config = dict(
    arch='caformer',
    model='self-supervised image encoder',
    dataset='patchworks of several textures',
    train_examples=36250,
    image_size=32,
    crop_scale_min=0.4,
    horizontal_flip=False,
    color_jitter=0.6,
    method='moco_v3',
    norm='layernorm',
    norm_position='pre',
    hidden_act='gelu',
    mlp_ratio=4,
    head_dim=64,
    fused_qkv=False,
    qk_norm=True,
    parallel_block=True,
    inner_norm=False,
    patch_size=[2, 2],
    depths=[2, 4, 2],
    widths=[64, 128, 256],
    kernel_size=5,
    projector_hidden=512,
    projector_out=128,
    projector_hidden_layers=2,
    temperature=0.1,
    target_momentum=0.996,
    init='torch_default',
    residual_init='none',
    optimizer='soap',
    beta2=0.95,
    learning_rate=0.0015,
    beta1=0.95,
    shampoo_beta=0.95,
    eps=1e-08,
    precondition_frequency=20,
    max_precond_dim=1024,
    one_sided=False,
    adamw_lr_other_params=0.0027,
    max_steps=13600,
    batch_size=256,
    epochs=96.0,
    lr_schedule='wsd_sqrt',
    decay_fraction=0.2,
    final_lr_fraction=0.1,
    warmup_steps=400,
    weight_decay=0.05,
    adamw_weight_decay_other_params=0.01,
)
Rows from block 4, named by matrix and row number. Rows with one number belong to one neuron. Each number is 500 + 25 x the weight over its row's rms, rounded and kept within 0 to 999. All counts start at 0. Numbers have three digits each.
# fc1: MLP up (model.blocks.4.mlp.fc1.weight, 512x128), inputs 0-127
# fc2: MLP down (model.blocks.4.mlp.fc2.weight, 128x512, transposed), outputs 0-127
fc1.235:522561488464515521504508519494513530499489464478501467503489522515490523475454493510511476513506545497486516468447506489496515500507512547476496453487463519514466526498484506525467471500523542516475525536463550488520504484517503516529467503494553486477474521507500520540512475523514479467499500478537506495501499496458452480498466473503495545543491438538497531508535507540494534507516
fc2.235:497497511532491498519531488480472495503524519519505536544488483458527484508535525505476513466496492520548511526519465501510495481531488494514505543532509510475509492500502497480531496484469451514506508469526509467506465499504496492481510514483457527497518447464488435453519466472473528475534511488416507490507480491527541540468556511473519457505547508487522475488526505486503491509510
fc1.236:492456464529500467538489495542510490531461502478522482498499526532503521541512542506470446466516464462528495459524499512467472509522517448514471532541551510498515512521528560467478518529524506496517506494527535512513458498489495477523478485505514490515508508483522514460511459522503523515513441504535523495521458512531494504496513495499488488487527528504516474501549494535467523511507
fc2.236:520484471466492484455512517431509500495493533487515513466479508524495501492530514571500558512561509512501543548500484470480516475509508506509518486510481499527444526521481455499505486514504484496492466527488486500465530482562527493504461492441508497461455485481512479518495493459484514486506529475488469503511528484472501475488477496517481508496502509490483528499452490471508542519475
fc1.238:514491507446517470549493513497464516491485519509513542477509498482531485463548502536502509517499445520497458499516525483539468500494544498472523486502529471493452497535462522553467466521504475450500519484480455504523490528480524553523524519517503460494482500493509484483507486519509529484485475506488462524511502537527487518476556525540485502531502483514480489481464517513485484454510
fc2.238:494499491528504501469529527501487491521533470514501509476536525517472519502513499488463468455502522536517531534483454506475528484508501466524460505474486506477496502522527468479512504473562514517506513515488544518510485512544485518518502482472482494473548492507468534504532525514508475543486546503539531536488502510429522490492492500500526542536507530439546484496542498523499497526478
fc1.239:497523495480482492548500502544518482446502486558499549510529496521524507461485486484513481511489537514487486492484529534507486496460528543553503454493544503534499569509478504541527470503498528530507517504532526490453472470513504500524499535483519491513479522550473554506506553504518530477494524491510533542482518527504534497478486512545508510505491526503525516505496523496499500512524
fc2.239:508442487520500544482530521503457528517512504462551510488505521480448477500488533491473505484530462492476539534483459483504497515517450460505477462503471513471488488508503505469504522527503494518515490503548463527548542518498514498473526476484499503549545460444484457507513500467491504486505499492537513490488481449511513478539503499493468510487523541520503515498506477500546527510503
fc1.240:464516519490520519531476503541518525549496539462531493503561507517524544505480518482508522532511492526475502468507501486509525508426502527448528477537516475484524524504492545536494499505472510500496489497513478457526465495525497477487508502534499502498475494497519500510520493496499433527485542491469514523515507509488502487463483503528488480462543573467519516525514544512488478510509
fc2.240:479473492501488524500515519505470485461523501542465470523443499486519500486540489502491531496564490489477494533519493523474501501516507495524510524485518499521462517463539483448487477478465480452473536494504479520484478495474480565543490505456458511488524480523486502503476507508475499462525478487524441493520489491542505479530510511449532504526483448490500487473521487497507508452499
fc1.241:545494497526488484532486487521473519502466526496489512468515478483502546522476521477503486507500517501494485513530480504538504526487475494515503508523511474506467502535531500474491526526527457514487526552489539528482479562493515502478533468516475502522476525443508522510452542483479512448484443498454499537506473515532509513498524467516493481482485472524481480522484563495550506479527
fc2.241:499550542512484476519495490524484547489438509516465464559475450486515496506521565497512473484508475475486491480531520465522503530484491454527486533486474499469538487467529499521507510490488489479485494466523495515497532523524497527513508502539491460498510483496464497539477511511513489526491484496514524525502528476522515450520493547506502459484510543509512465492528525544499452486518
fc1.242:515455471489482514506475590493524534451493493513473473536516513499469481480494499528496484506459495431506530478514467490471493506484460453486494472502495497513491493559510498520471476528494522502522497490457522533521541513517514465463506505512484570522514500491467482477502487486502540499498521468482496497478496463501475470485475525539484520498483539501474507453521481500481518508486
fc2.242:522536528520513465474558442472449498556491478488502519449493497532527513507492544489456460486558482544513489512460529502515518464506534490520520540513506489510489506491461495510489503512500504488497521526553463494506489498488494520528511496451504416478458518515519486494495512493462486481520503525520536500503491530488530520536500522482489501486479469502502492538510494518515512506493
fc1.246:477499477528484523465531530466486487503475511532480471494468499506491486529477458495537502518557487513446473515469492507513484491486503480521436477467492507499456530483477495472508483490529449497478460510505492512517535521451514490555488514496483484539470501484443497522477501493523513487488501453513493494530540502535511540508489489490477510454483453510532487472498513456525515461481
fc2.246:531512479493507481509494463520504551511505505475468484532502494500506461494547514472472479521487514491568484488553499425465491539500492484461536490489537489483546491509494506491443508460521502482548505505509476500461492478517462480438502475512498490492515498501573486491509473493485497529464514529521519510470483491474472498519489509505522543513507522497479495484471498509449507518487
fc1.247:553519496541496475515519503488484488527462482515486561512515489546515504508487444487471525491538497527490524508554526492504495474495471518507522517499495513496526531488469508542497505503515480523504491495529534496532520525530527542478514481540482545513533499495503478449482525511435498509580511441493513491519515479463504472502488469481502502468499535517521484518506493533530488518508
fc2.247:514500522491491505518500530509489509484509485521501505484480507506493498515447519531529494527512488490466488489491505529476540497482503472492517483515486507501496456484530563448475476463456546519539472482569498549479499493509408466496474518481509493508496502534505544519509483509542550525483511538466521540495517480486464532495501494525511487508466481491497503462490495484472519535479
fc1.248:468522521478539514512490464518478572511535519474465502506526498552525534487513542463494508522493503511483500536518570492459549523469561499521450519526504492523505504543519512467528521478490507520488485524553522502503510479510488492487484510489517501483518496462535522483524499473498538509491524478509487497515455505466501528487539501535526468504501537483516492485499522504490452504520
fc2.248:525482466485498525544508503486514464495497535545525472510483473492530483489452497542573488503494528493519525495485498493531504464532471532524505529479490568509506500502475544493485428495495523504483534493484537488497522543529518494517453482514502515492479538498479490507535488525518508529519461494512528522488509502471537493525469486494454509478476460529478526464477481513503522524502
fc1.250:440506467514485502449500503479489505455493504515495437515494475523524512473489514476460491512519497465495515510524476510503508512472502453515515479469540525527476473495467492444507546525483545535538489522455474475510517520487505504519442469499486499499519464491480468510503509462544497490506500487512526501473517510488509502452515508493536502449496508479471526555528482507502481546530
fc2.250:550507507497528515565499472530477516506471520467509541531504516475492472537505482472499515454493480538488524471507536538461505482534515527486460533519451493512491545455507467535474464486470515489478484526508495477516510486512539506512520500464545497507449534518501513505497497534466493487495495471487504525494505482519481532545534496518528468530478474490511487446484518494478521473490
fc1.251:480512478518490493507547469477460490450515514505549498498486497420466556523498522542482538452496509473505504497483524477472496529518474511523496486509470516531507499498484511543526541497462497510520557543533478516483515525511546471506521518458481513501508537462472490523507509486508503470491452531531516480474507493505509477535552512492468510516542499492512491521515513497483494496482
fc2.251:506519507505474508484486490491537473542471466507514489503521509445537490497517481500531503510504498520493498489512427477508516510551515493515509470498510555491482521537511508442496493507529496501500487492492498515510517497509512448475496483525524510555488469505524505448449493514532464479548534535509469502547524509542465492464518504495436464496504533485488500516488467513506538538490
fc1.252:492507513516518483520468471490490529466513490509488466473495491519479471464477504531525469454503507450553497464523534494494499495461514488494517493494504511506513502467503512486500471498456553526470455477502511463528475455508509474521521501496487491527493502528506462503541497518541510532521513507542531538539486483478454490499492454478500535578516551505489532527489503542488507516513
fc2.252:521488471516518536464460507527483538501485528466480493494505525475488518532521504487502490479533465516476477489515530454498551519523438494496520501518490514451478516518525504537452505488529501502494473466508452545523482501486497495506520513507511548511510469491486475518475452515484539489520493537510459454533456488454501475538538488516512537512485540502489520472497529488458498517505
fc1.253:481539536518539487465455492518483546507485496477507521483513502479532497500507479534504523491473493487517474583484456477511508514497433518470524493494478494451488503485488506477513513529483480484499497478525465533524499468479512512493495500533481514525526527522479495503477517479520516512547472504502489492498517563532451484495523477528547478501473532558495532504475478530511491502548
fc2.253:500484485499503532484458478433507572501540503494489476505477483485457484475481519482491461507488494474515519475489473492474478494490506535534516535524477500519493496460477482522499475492497511545462495474500470492546497521477509494483497482442463524517506498492496517482514460516510530520497515551453519485525497517475516494515546522504582494518496538489481501452499520527542510507477
fc1.254:533489485478512541482471475547521507497502486497526491508478485481508480482526507475494465477538495551442531538534473490543481503517451534492513530480472494491461497479495488523524471500493487530502511487436511503505460453544508499515521520483484493483501512510484523556464567514505498500461479531471543535481484485483530471520480491516496501498477482480506479526471510474474524535520
fc2.254:497492509553492449521487502480481478504488514504502492528547446482470456523480496490512510489463531474524477519451477529450498519508514488470487446517470527502531474538496509501551502533461529496516493520538453480467521534466481503508480505499511483522479511502476489490532474473543499502535510516501471479529511500497466525520503506520491463505534505519532511450502524545533477472472
fc1.255:505493506470465511469506514517482508509473489508472517481449519522472497521514522506495514449502504512464512510510492495498493513490473531466438451486486488531472501520511489536500500479477490551515512508516507504497470489453481501486478495492538488455527508477498522473497496467515526522529466551466552511530504514462496530431504518480535525487476500506446541457522492540463504476537
fc2.255:525547469533533493516479491504531519487504483529508477541508527505555488468449443468500499525504532509507469508487532521476515492480513515530527540512490509468502508468479550486513493502508475471541479518503474470528506451520511529493542489503444531522479479498441477521522500546503511524500539471491502480486503472519490472520472502540509475500520485474510457521470500487527508528470
fc1.256:502512486493492519505457570499487471538518513518488537458510482526506487473504506571503438494544474467535504489505514498488500462515535462491527551498484478500497496543527535506485473522482527522507482515543473491497479480516518520471474505476478509461528461483477514501479558494487507471509520475504554495524501444520473511528522504492490509454474488512534491472496488491486482512496
fc2.256:460470538508470508487509495504509502482485468484475468485502524499540505496462520454527516475487479532527547495517486492534472544480464506516509446476528485539484488506468481451546521481541491517487481465470509495527505472470486482514481534503498521571470512519481500492504504514476498498479458530515473516511518558513523474483514452502452518552517498496469507494508522528511512510475
fc1.257:472498492491522483510519529532495470507516500501471470523557506478509424486494472518470515503519501488482502529480515523474514494528465477485509475538459519507471519500498495507465529429485516479499451523501480521503543510512518535495506534491449513481503492510502490505466485523548488494503452473568506501463490501468464497503521507490490484507479498462447488490469464442524494492502
fc2.257:538519482520470511516484495464472512498470490507506494477452512542494571505520484499524504483483476530544502513527527458537471542498527507492488525481574514479486492518463475506517486514500462518515535471511520491506514464497487480506485456508499527487500520507515500489530514481439502499503488531427498532528530483519511489514487490480506568496516505541525474519483541537513509494486
fc1.258:495484491505495511530474509512547540505522488472495480497477476495452500473510490506496511509501506517488483509533532530533494491509520508485541481494510502494553492497496474569521530463489470472513460493469483487463486487526526462505478433524508525476536453497464482526437531471509491508461485512463476505511496505508547504472531498488502512455459514524488504523518496484520565492465
fc2.258:480518525467492464501539495484459466467518495546519506488488508499517515484468471523496544503489518483474509479512503505498555503482490521478461517520505508483478556473475535440537503510496508488484480504537499528510513479469507544517469502452450471507515524485532521482514497522496491480542545503590503501502496505505443493517508496524509512518494466456505533467496504454495508492498
fc1.260:483495451484499501518510488527543474501504473511510528535486510543510499485502534524479496527542501491444517523532537543480480483484497487551509484498475471460484520509536552512558484489520512494508522500527464471527489478518498496488487556496462498505483531533476495516486485542492456482507469498517524533547509520506474499486488480446516444475477492501503483511500530498554474507531
fc2.260:523472552510527493528502517453448516471464550474494472490515493476476525514487449486515505504510487529552500511504487446499464495503513478510502497488486555528492490489501491488471506527477496544478503468442517523482517513509546494522495453478557471470524469518500522501513528494496520492528555515503479436494518488517489507492491491519482530493529543473513489500538489516495522504468
fc1.261:451502538551498487489470548543474479518519496450557510514510498543473493509512483555477512546517517507477539529477477518466468517495484505550504507472525478504503543498461499482492523482468487507482497507539510456528522475528522471488492493530487497463489519521519520497516472500529472520487518496467483520537514534541505469534508534512529506448506495480494497494490513479541495490532
fc2.261:517522420486493485480532480518523486492496484544448526510501477488543532496507493455487498490486516486490476491543514467516486484501524544460500487519509503507490470533526496481513557546527510508497516529518468520472487541475477512498495530500524498487504474489460507483524555494483500485533468521517545481455473495481497514469493511519503497528479493557497486523534501525426514510506
fc1.262:514490504493529498501493520462517467487466540507445531493464457487488512480499468505550500489491520483509508506556504514455522520545527485513496509486467515493488544532443491519504509534540459506481463462505493527497532469471479487498512459499566495534536522510535508534481518531526468529517476511544513505493509502481531503492470504466526512507451502523473477507502485500467473498484
fc2.262:489503476526471505482506484525531506503533481522493530489563491541497564452504515509461477463507515491491507496476477487517480478509498473502479514506525509455525509453505509513527508465479501549503457515495547544481500522514487471492571498485468495483535469490488503459507521493460537533511525464501478558483490518499485461498517522512514497507514515480506554458513511486455495502490
fc1.263:505508484449551443503482419511512507523508486491449493531494511519491501491484502490522521473492529534535498520511495516464475545493510520503456513479467488498528546515466518492521495532481479499484509512513455484512495500469521527504537491477466478493507459488475497489489513547536505525540463545508480486524455553544498504488532497492510514486513532502493496499523466513503505471553
fc2.263:525491499496475538503515440531457485528501477514529492491500502492520488514503510564513492492504481480477482492525477478500460531477526540507529494448539505500512490508473531493504527523485479475493516527513484520518444481475462520503522463519504470515492539494524440463488515487545504469559476475543485495511474530481511496493526491512517507491512514432516475532502485548469513465511